Weights of a small text-conditioned image flow-matching model: text encoder width 320, soap at rate 0.0017.
Rows from block 14 of the denoiser of a small text-conditioned image flow-matching model, named by matrix and row number. Each number is 500 + 25 x the weight over its row's rms, rounded and kept within 0 to 999. All counts start at 0. Numbers have three digits each.
After each channel's rows are labels from the 100 images, of 14976 (inputs lightly noised), where the channel reaches its highest value: "top examples" is what is common among them. Only what is clearly more common there than usual is listed. The data: rendered made-up planets. In brackets: how many of the 100.
# convs0: first 3x3 conv (model.decb.1.0.convs.0.weight, 64x128x3x3, each kernel summed), inputs 64-127

convs0.1:512522504518508545525488541487552493480508474513479534504476544537544478504497518500441464518490484463512508463515521496509503463516473564512519488478503536519486453486456466540546564446475485
top examples: glowing rim (89)

convs0.63:526495543462458524484462520532541527496471490503507532483535517473501450467501459520543547487518480508529558521499475474445519455501494463502475528468503518537455528456544525495481508497442501
top examples: rings (92); lava world (46); ocean world (39)

convs0.2:512476505482505487467494483511517460518522533490513499521504489513496498483497486506516497519587497467460523518486500527504488496493511490488500527482528494438502494456504485504520510513493456
top examples: moons: three (93); cracked ice world (32)

convs0.41:512477491473492515510469511527481496474535410500519501465511528528488513541530488532490482473507505493582510527534524501443484475551518544520465517490471528483483452552515547485464490459502545
top examples: lava world (53)

convs0.46:527456503530514482507475508528492498479480476452497497496478545516489516534503501533475499465523505450597481545586478492502486520513497499492506506452512558506542510504483528520477482409524510
top examples: ocean world (74)

convs0.3:509516477464548507476503474544501491533494493538454484494409496533495565520517553502472456476517543550533450474518536481538459506503488535495516492535461473483530495540457513469533506502505484
top examples: lava world (36)

convs0.27:475495498475500518488483516585537517525466509563481493509474489499488546480542471511476476506506509539547454532555439500517496474547565476475491506527480502469516427530520517439489516492449444
top examples: rings (61); lava world (38)

convs0.56:535490512475474542497474554512545497506526485480499559517492531500517446511481497534465506504523488482522535475537522514464499470487492514560497489468451519468441493529532461506481532469504483
top examples: banded gas giant (75)

convs0.13:523533535503510528491520557514534510492472436495492506516527476486443476440526516515479532531529524508516513462469513472532491493483513487486542478458519522520522484435457475534530462499512477
top examples: glowing rim (90); crescent (58); desert world (51)

convs0.31:486445519491472476460504497515533528528498470504484507515517477476457551511517507491504496472461499478464507548480487503513516503525550456434513525470515520466512517532542526469499488564458468
top examples: cracked ice world (95); full (77)

convs0.53:503519494475476554514505531504536472472494509522507519472493532508513474496524508507439477512496492530519511484501532521506480493475519585538489505477450541483474425479474486535487517464502516
top examples: lava world (100)

convs0.40:492489493475529462484476509496422499489553498545542483492560499527505533553551478505518483492502512485506558551465545512496512524515496480512497452441508522529426457506478537497470472488528527
top examples: lava world (100)

convs0.10:501549506479486495507509501518525474486490551489521509471484512466521513521513502496535511495533497577507494491524477483504486527512511456526496504507470517521501449505483491503510480480495548
top examples: ocean world (100)

convs0.45:469485482523493488524468497512485514514537476521488470494443510481519538537517495466510475506496486529512472534508539490503536522503525514480496474505495477493507487503498539463512442530551554
top examples: glowing rim (100); lava world (65)

convs0.51:510513486516522519480496501498510522501500511482484497517509490511506503502487498503519517502558491497486467509492517466470497461514513505491526517459502463465488507448533477488518538494504520
top examples: cloud-covered world (35)

convs0.5:511512474498490523460494511490512520501490523535486482532503492516497504463491488501501512499575510501514490498504519490513495484496507521465511522471492475495504489445470501519527500518509512
top examples: rings (99); ocean world (42)

convs0.11:492525479519489522457515507499473501529485509502519524522476509503490455482519459473536478520494538504533466526502512437521506476492551507488472509546491489524536499464455504548492518508465523
top examples: moons: three (59)

convs0.58:492479497482529540533507508500565507480511500510511566528491444504469508489538548482527482457519514488484472494428582462476465471504507510512521492527434494443501522550559521473525469508487530
top examples: ocean world (50); banded gas giant (35)

convs0.35:484500524521534463518521507491518437513471505513506510492507493506487529514492529533456505516472507489532390510537492486560497473489448447506523465488534508498552566517471466522548497468496525
top examples: lava world (95)

convs0.16:492505494521502502488524487500525508485505523490481526502506519501569529521518488513517499521518477503503509475466463507508492456490493483509508513494532501509512510467499500502486508491504457
top examples: ocean world (100); rings (100)

convs0.36:491508488432529540472490501531513495530489426540467491525486521446495498513535545490472483514508501516489514502446575502470474509506480540494499504510474497473488511546492467497562518500521495
top examples: cracked ice world (35)

convs0.37:521502484518538460515504459492505521452533526499509529450494425508503512508540536468555518475509498474494500589493507510463482493535545491467497497485488530497462554511511579457524410522470506
top examples: ocean world (100)

convs0.24:586499499508497502505485503492528551483551464521496496503460529508491463500576471462543460474533510497457571485494463518459482508547541539438479504474473536501457439514557518476470541498468484
top examples: ocean world (91)

convs0.54:501521510502511523445509562510489521489509498522525459518570516477511500539475522487480557491475511483498500507479478471481531491515454496493490483469458487517497477519487463508482518515485533
top examples: rings (74); lava world (58)

convs0.44:473515494490517509522482522460453505506507497512501504538507516465511542529522487525518490517465502502486504510505461451546540516504453445479448504506485479544464492486504522511507509546512557
top examples: rings (70); ocean world (52)

convs0.17:511515508515505469533475475458496501504530482493504539515496508479494492496537566528504478509481508478389507462487498456527485527436495460466550476462455477525510582490556496487558545541493521
top examples: ocean world (93)

convs0.7:517461497494475512504514502421499514510509530485506520504550503570493467453471499511512520500559481470510483497492514499508482417537487510514482496522495492515492499493493495520493559490491510
top examples: moons: two (50)

convs0.8:479517529485495487470523566498502521490499525557516432507539499490517515503485502506453544487543511471514527530537489491508488506483480516484522483479466436529477487455534478540472509540545511
top examples: moons: three (65)

convs0.26:473499476526490536464519542485551525493504506508500506543477509469502532447478460491451483487474528490484486492483523464491526539496543528465524485529474532547508461538487529582463533481437528
top examples: cratered rock (32)

convs0.42:519516518506488464489515508532478482504486467511479491473515545471492482482554486489498502500484489516491526458544464510551532527520547477460487476470550532537490489456472532492486539462525493
top examples: ocean world (53)

convs0.9:543483514540554483467527502493510505508532480479481494505460485503483551532496518460506498505532522490476484487464504497583491490511466493429530461501559521499535495493462476490512495480515468
top examples: ocean world (42)

convs0.62:516505471502499493507484494502517479459570526508509544473483477528535560480493464542494451491537503537465519509458478510517492488540492487509521479496486515509429528499478505512491522497544521
top examples: cracked ice world (50)